config.toml
image_size = 24
crop_scale_min = 0.8
horizontal_flip = false
label_smoothing = 0.2
ema_decay = 0.999
epochs = 3.3
Rows from block 8, named by matrix and row number. Rows with one number belong to one neuron. Each number is 128 + 32 x the weight over its row's rms, rounded and kept within 0 to 255. All counts start at 0. Numbers have three digits each. After the name is the row's rms in percent of the matrix's.
# u: gMLP up (value half) (model.blocks.8.mixer.u.weight, 512x256), inputs 0-85
# v: gMLP up (gate half) (model.blocks.8.mixer.v.weight, 512x256), inputs 0-85
# out: gMLP down (model.blocks.8.mixer.out.weight, 256x512, transposed), outputs 0-85
u.168 127:083130194084152158056154101129062132071138130102113166121104134168110066152099133100105147114091116129129146121150165165197115105127113127100143095131155127152132090139086118138136094125162124098157142082176165159103125126101130095085116169094122103129145137
v.168 127:140069101075094105083118141136114168163084191108111151133147110128153097141183109112100111089176138102162144181128056153137151080103132109189120104045162205102082120124096186215172171133101199158141105105201139135108114119092085125087119132076102077154103139
out.168 121:117118083129103128156157157098093131105196107170090143124092077086115143139108075135188153128113169128145103157116075078079133091147174109194125099133112146097111136093183149091087159111102166127132119121146121096086140093129117123179139122136131155126095142
u.169 057:127177121168107172082124146071130175102071167139130156127157134152157137090151169111083126148113182080185071189130172077086151084132113125135126175149156147087149127120153126149146123123130128115112114105164051075190098095137123123129103118124094049131122116
v.169 039:143118086125127114053132189107154117194069154134161107082138146095139091119149151109156085127103121124096066107091100120132206159146053134178130161130087133136125119129144169128149215175098102134090132164132195135150121141103155136123113101131158167073069129
out.169 054:137077113165128109180169157156191078126157109072148115138153154151113100134123102133132123099159107175120201054094154167130146175118104118133110100121159145176108101133088142138135142137077167127098132149130155146122127113085107123093094191104085100129145138
u.170 033:132065144130128144117108208141142101114149166112124110104119143131112100090137100114168144086150126163141121112136099147165139115102177100129116104076127113080141105069119084140135109129156124107164160109131128090162103130085158141114167115151152172152103146
v.170 019:126100142148078136148102159124114123147127084145149133067095119118141131128080113116070161150133129094160134149101139123142173126050109139111132193148084133139180139132171156078137134133130057136072095096134152142143128067134154094143074191123154142116087126
out.170 030:181152130121107088169158067101156142111137125176112110189157133138184107218125133149128079184096120089091098122078141140100149102157095122122109136166153129131161153169125145154100178093118117132119086131145133189121177122160089164129111133142063108149144100
u.171 132:104134084124114105125171148150077105154102142165024144138082097152142122087122079167114106153166126112112065094137187129081132161147140178131136104111143138059149108128143086118126135190090080091152120134116122120169111132190160124153150116172118076134069166
v.171 138:159160121147145116138137114112177191201180053146104121141149073071133112173102176204084146080118137134078149128187177171137119097157126173119144132078115098137065127092063128136112153114186185151045180142164102127166139183136122142092127123098137076089151110
out.171 134:142105130094112148133135093129127149183185098134077108124170140109063155112112113151128159131118095095116072175145132144144163128095103166090081153070171111117120148119146085101095168089069084158126130097105151098114165127172120174132102189122197094105188157
u.172 034:121122057049145146150149147111134144143090138124126117148122127094126118100075136165196154188099161095155114119159136163181145161116138106122139141086144122172201064117144178095097149076157144138205131122149089101188177123104092113087113128117108142093135119
v.172 021:129164147109100132143098167156157126136098099143174136108098080132143157067084125225101097118098128061129128121173123130158161126077101151142076160116117099163186124133136165062205168115136133125087128121093207161134116030096145129131120163154148156081093163
out.172 031:111194105128106141088114117115127074092118116158147149140157118136116114126166115097078154102118091149109109122074095134111108115127149118157139087135093092143101149182109128107197120101121138111104068146103159119134087127150139072160150101117144145176104152
u.173 127:170124133126124195069189138080139135132114144117086168111103068125144155144123072098156110155088094111148160123122118116089109079161184115194079111132138153126151075128070105104156158109124107121138115165054089101022150138083124162162123170136078171133164136
v.173 148:101089114128116126118110123178112096082135132117110091157160142078151118123087148084096158185076171168133068149097092136160166118169157132106137149123131071116097111071121089143091133142091115167067154165133101187100171149180132146093119104205120137124111094
out.173 144:129155143104147129074125140117168142113127156125135167084083122138105118144153125128151151129159100151098158180150147090142152166050187127144106153104130160066142115130092125099158092114077160107103133170149182129131151121131092134165176148137093147132181148
u.174 123:128134194151130123075108099166128058129114152185139150100126118111094089151137151103132130105215134141134078152172161174190127114163168114138127132155111129092110190149158164147072093069140094076160126154143075102130132157126104118130109111119151104084102113
v.174 132:125110186093179110028133132156108098153162135100119101086161125154180111121146166143109096162132146152191108101119179140123114147157156081165159177130098136088143105156149116152151145064136104096158149112150123131148072158099172133077094102118124175103162196
out.174 130:157116179126101129105176190129093139110102102081106143144194170110171124098114083135097122127098175135149149122111089102082090130154133114101099154159043127139078079191129117126143133102112137111141186100076123147174110159098095089162079147154125097140158115
u.175 141:186139124119159102078094135078111085111139132148184157130103113100127157125042186120124183140102110081109106142152116180136128126180110106109110126129119122108140155123085074118095131122188173109071105072109131081139144131110104121151102124074127146114165144
v.175 131:131059101125146137148153116121054110170129118140083170189179144172140181132118118119170111129149160130072087070147065084109112149105098113130092107115117073128104166132130172139089141098111074117161113104097116162087103041151130090120148115035131112117163165
out.175 138:093109156139136140124101069061050067060185079120054119113192122153146142138169163112101178137137143092087131174119129144083107113161112089109128085150185057108115165151153130134200086095139110114175111040075100157171140098141134130098105087065144163116159180
u.176 032:101099127151153128106078093105118107089150190110161054080094192136148094133153132115136121114116159098111124106121109133140185118182091131066182057149124142143176114126127194162064159107094108165134053067137181170203095124166134177091134142102165109178080148
v.176 023:144130091137148151149121116154149132119152132160184157090117103138140093116117143190149159131128131131129108094120104108107190151116101200132165119140109138146126175164095141085158197107189122086115119124100126132167143091144146103131157138153142084123120108
out.176 030:196145144138129153158153127093148188141112083132142174130141110133066122115074103162160068147147115154144085117098117120117105128140157158124083213117107121106135148126128095159127077179140093086090216130118189108036186202116112074124073144089113158087167100
u.177 136:154190107124138116160093065136184136118106132154127126196097121162117130136122123115125179114127168093094140119121142099107132139114169132100095119170096123141107094139174160123067166047188185166108104142106162184100126200075178111119070144193108176115113164
v.177 140:157075079142110159170178165172139190109118150122179145120085146115144125121074162096113081127130066183126152122090124092130159111055137093159134134103160131150104161131147070126110122105148119157061118173152149142144163124146130116123093165122091169151090111
out.177 140:109108142140119173134162127073172100095087107144103153051194130154127148069105170153145089069150157075056164112106076140197103103109159157132180172119089050156195096098162132111133111133131105095119083120131120090161124151140170141105127114140081139122149170
u.178 130:160118134130099141137137139091107139111126115183154130118147195175088107158129087146107166141121129055119088164141123092170116126121162141151097121116072106093141162190077132139159177144082131081080143120134076161109138162082118144101149098090153108196135195
v.178 132:177144121149155115140134123174122085139145174102129158122128080222133109119109159110149120135174129155151147117110158090113107186178148166098092166131086152141087086108147118182120092115103167082104144143061117163163160103121070128121147073108144110140118099
out.178 135:106183132146120140106081146092138127119126137131156091150145079150145157161118192147162152076143115150119166163149089125158151098084140111113139155135102109185166141041108107119109105121189141082070161140117122161158116099131064167136097092086094114175118122
u.179 136:167156133118183140090143115128145157135136131139123133152189118117118171121081095124098149136154114129152115144160098113144081141124109110169141110134162109188107153091139117066164111148111173095150092073108062082047047136115161107109089126142135132119104119
v.179 139:105133177139098104071101132183141119132181154084153129102149094122153110134158214069158137147111076104165061125162222116152199120155192145114123137086154123127105159108089080092152166091169071142127182141090131184122129131216132162188134142146078093150122142
out.179 149:133215119178151123134075065122116164144147113121129116189114148149159137118152127123061130109159141131142124185100116147083111091135108086104107114104102121152109133059091140118202102118145161112119096137043136056182125137081129150105045083122138124124149135
u.180 036:123124131109127156162101160161108163128091097149108092123123081110188138059155149128149120132138143130072209100139106116154102085121116135125143163123109114159130145126103136151108067147165127124129098106131157123127072122151115229081173134150162133204144195
v.180 020:122137108119093130133073164137057123101120112158213131115083121149167141110147130151087130111091108103105147135108118123141167104058083151106099124129074107134177087126117115096180143135156133150119138136144127146137079112116168146156103176107154133129100142
out.180 033:090117146126130106088120114100167129142166170104146134100126131144042117186130077153099118144119113130157077154113086131101175198104142098143134113101114080114119089162105081130187125096118102124153151176134133140050162102106164073196089120094083151046142080
u.181 041:186080118110116101121142159099110119151157089103132113169151150191166048091087160124162108110096105128176128165089083152140080152104154120085106149139141169089088153164168131143138106108134134149124105140161110111075129133137072177130099119155167135139173070
v.181 022:101194092132129140134072130166130112139118099164131132076118093137123111088127094138136136091129066081096117130088126133132145161087107150127088167109091132181123126102086103063134195099164085137130122143090200182112189061137121116132082144128141140102128107
out.181 036:071104112162149208110161086173123118030084147204122128124154098152162186134152085079090154102162133108121178086171200113121136158168112113196055162125118115158117096148086112137112090134072141122086062114146124136112151168122157164135116123179128138119119125
u.182 038:090120093100120076130136127135108153083165167136147176127145137086052111109124139150119100204114108143186058135116131141124183111122126144110170108126144119112153068153162144109101113137112124163082121157158140196154137165142105152082183120113137123151139123
v.182 019:104096081163083154140097146120069123118082104178181057120102119116172106101127141185174139123142120080103080090104127129093138107103116139122120134108062146157171113126121141095150179154186092101100129123121190141076136082126151098125142213152150128120117159
out.182 036:169143165154114167149125085121119121142092102090173088129098139153164158131135106178120146076158140140091176109175127139102114170182149176151124117120112122126133197186129145151093147140147103107125177098088196094072115113190133120107063188095114133109136154
u.183 146:114066099107136136111095155156121118142136091172135121126127127127131116117181044130110100128123150084132142077145144122102070096143169165125096160091101114131215152112114114109107132129131081131119135130141139139228172083149108131132180119112132117156148119
v.183 138:102092107038153112080103150121142137126121099126158153123112133157148090126150098119086094172079143061128140105123164115119073141095147184134115161099149119094204143109097128068157123128150131062164197125138111154213110149105088127147141127145092144099138142
out.183 136:093141168091208097115121138120131127115082125112166146089147169136155092126165062065138136131122136158124122171179126110140088088156129136089153047128150127113071130093095135084110112144125132159143114127183105092121103081156120115107108101115157118094158115
u.184 131:113096076103128099150143138109151111106107082189184084153120103187104094134098137145181118145084091161138149120194158086093105143097196106064103154119113122051192090109129174027127162165183108157131095146143174092147139154145048069156144081093089121172106112
v.184 136:069138123079122106181152137081162168187119107162186114138110161101156163114101122129136118149140145133099142105138128179168154139084157139065087131133168152106141081134102138071160116114165157132170105127168127133112179131094087085145140105099120109152153131
out.184 131:131164130136172072139123127122127228126098186125150145118122098132064193153117142098140133137105124097114139101124209109138117118103110164167064121103115133088119120052113061055158094115134156194106183107169141151135146166171136171088113136080180072076169129
u.185 063:213154072093128114102135112132134104141111157118169128128150103122078167109149088159120154129118126111106125128121159213135157089159124099153161114107125143138140056188088129155113082112068105091088133120127157111149127176142139119103116197141135118136100098
v.185 030:085104203161126113148106176135105107083107110120167101098101101086135206113122121174140074171088044131096137126088139091121168119109075132087111161127082120116166092175115137116106151135134092196181121133111122162140134125150147084068124112101142142127075118
out.185 055:054131150175115147158157115147184171128125143123073095102118191200114142129097202106119099138115145114121146157158093132141083152136145147135046075096155129137112172059129120122135163132182153111136147156122068077103160146150173143126117125083143147124141120
u.186 040:157126139104155141087114075121154161145124172154144106130150124198163129148152146165156169117063106111144073141154203155126144074142136106134124106107142171112137155163176169093095208147120129183120082106105092120125167135148132080127067090131099122105056117
v.186 024:139154098107155166173113159100138146130093125169151147085103106138105152118081119120118153156140133064148158056093138125098152143108122150086121129129121109149178101111156121096200172073165128072087075136164169182137107064139173126124097153120150147167070144
out.186 039:114136118151096137159154143165100106075111103124124129126108138112110098111074170095095060124156121168122175133155018101152109147117137212151087161141087180083128137113143111145144106138102131124115119120150173149148115113160152108132141102114181083101139184
u.187 118:162115113145123137116123158134099128127180158122117152115161178159200106163132101199164115161100133108138155165146125153134148112096139119125086151111167083177119153184124103123130110144167139117080166166124140118104095098067145151114152103096134131116096107
v.187 106:151130166096110122214097098126120129130133115162097136113102128122146127087176130131101106155124153114121118132113100101109091152152076126142178123110125131156105037094121113068184130106141141121077095167153130150034095185132125147160148126157151077122172082
out.187 108:104186116141187167116132107127169109130134122140104138153128120067097137207101102118113059149105147123088119140121101113167080139129135028169170124148059195075109093028124097154113131107097121185161114114173122114135143188174169111144151091123124110145082132
u.188 123:103128163211109133150106114089093136152134131146161120143165093152119143117082172151087196120140142098145111101131134094145040118097093126093126123143207149120122097174117090117127087132130099162099055134089175104068158079097154158105117153170142134135157127
v.188 121:129155082141113112131153113126140156110113157135128097106160129146082093109115109144143138100120133118120188108130132152087109185134127205094096087142114105127138136094129119136096140151146161181153085089143139114114145155067129099126135152146104119133135080
out.188 120:129135115098152162157130129116128119103053130109102134118117208183106144125118120109128111178130115089080158064164154133099186143108130181102134125080137111117133154106098159121161149167211152084154123082115152174062154137110124127105163085143112176116183129
u.189 096:084132150143135130180135169071129111129098177141139167170076129134111121068114137112147091120149122147110165112088104174120133071107154130087118157127135133081110155056124152109156139164162125117095104115157100127086193090094131182110134074092072102103094137
v.189 094:190185170137139079144131129128096166127153083149134107120176152141134089142079176191093160148189089143104077101118162186099133114180114114141109144180080115099117151112126077160131173098138146106151085131192138057065145113080128136086126117172192164157134157
out.189 092:101158109159146123157127132134099158099207074124193178130136140146184142133175163109105146156121067163145136116137135144108160132080179167125108113096145103148104136151146086083087147131148127115063110157122192120167126102158111156076120110154107128169159127
u.190 107:078175126088157124125118140093117124108168118153110082079184088111057120075148140118115109101152155108088126139153125171121101126187133131129087097158108128125147104101095086173138124180137124119116120149172131102133071041141143115190126173093129167160101185
v.190 102:057139120074120095089117133101133095079164154110147109096101128222120124129166167092095184138102094149156146105096111123111097137138112174196134171164114104127063171184100115157135090152110110110125101130113144103106132133152152168182225153197103116113142138
out.190 104:201118109100139073185114172087101024150108203160130109107145077123131177081172170139127176106172151078174120141109123090127145092147164097125124110165081119091089167096129163142171095079104101108162142143126162148086135135128149162082143154077063130070150153
u.191 136:125141134113138156149113118134185101118110130133144173199131116136113118109149113130141179126147137067113173153113105142088091075135148143117216146079095158149148120104101084114135102087125150184066092181104096121140180133146126155093177152151101140119094093
v.191 141:113118183166131121156117185127121148127144104119139113130134144179079104157136091114069116096145196135116134098149161141089125135141141086210149063153138105107097111146120161145181134083118115122140147193122134131154167121086126133146153120143198122174098172
out.191 134:213135112101133169131132170128165114190175120149169140111134092115082115168169148152113198138151131106095152153166172139081146072118137090159154111131086144135170101137132065097132060140117137107102101130116085132135141087104125163134191133133161126118111155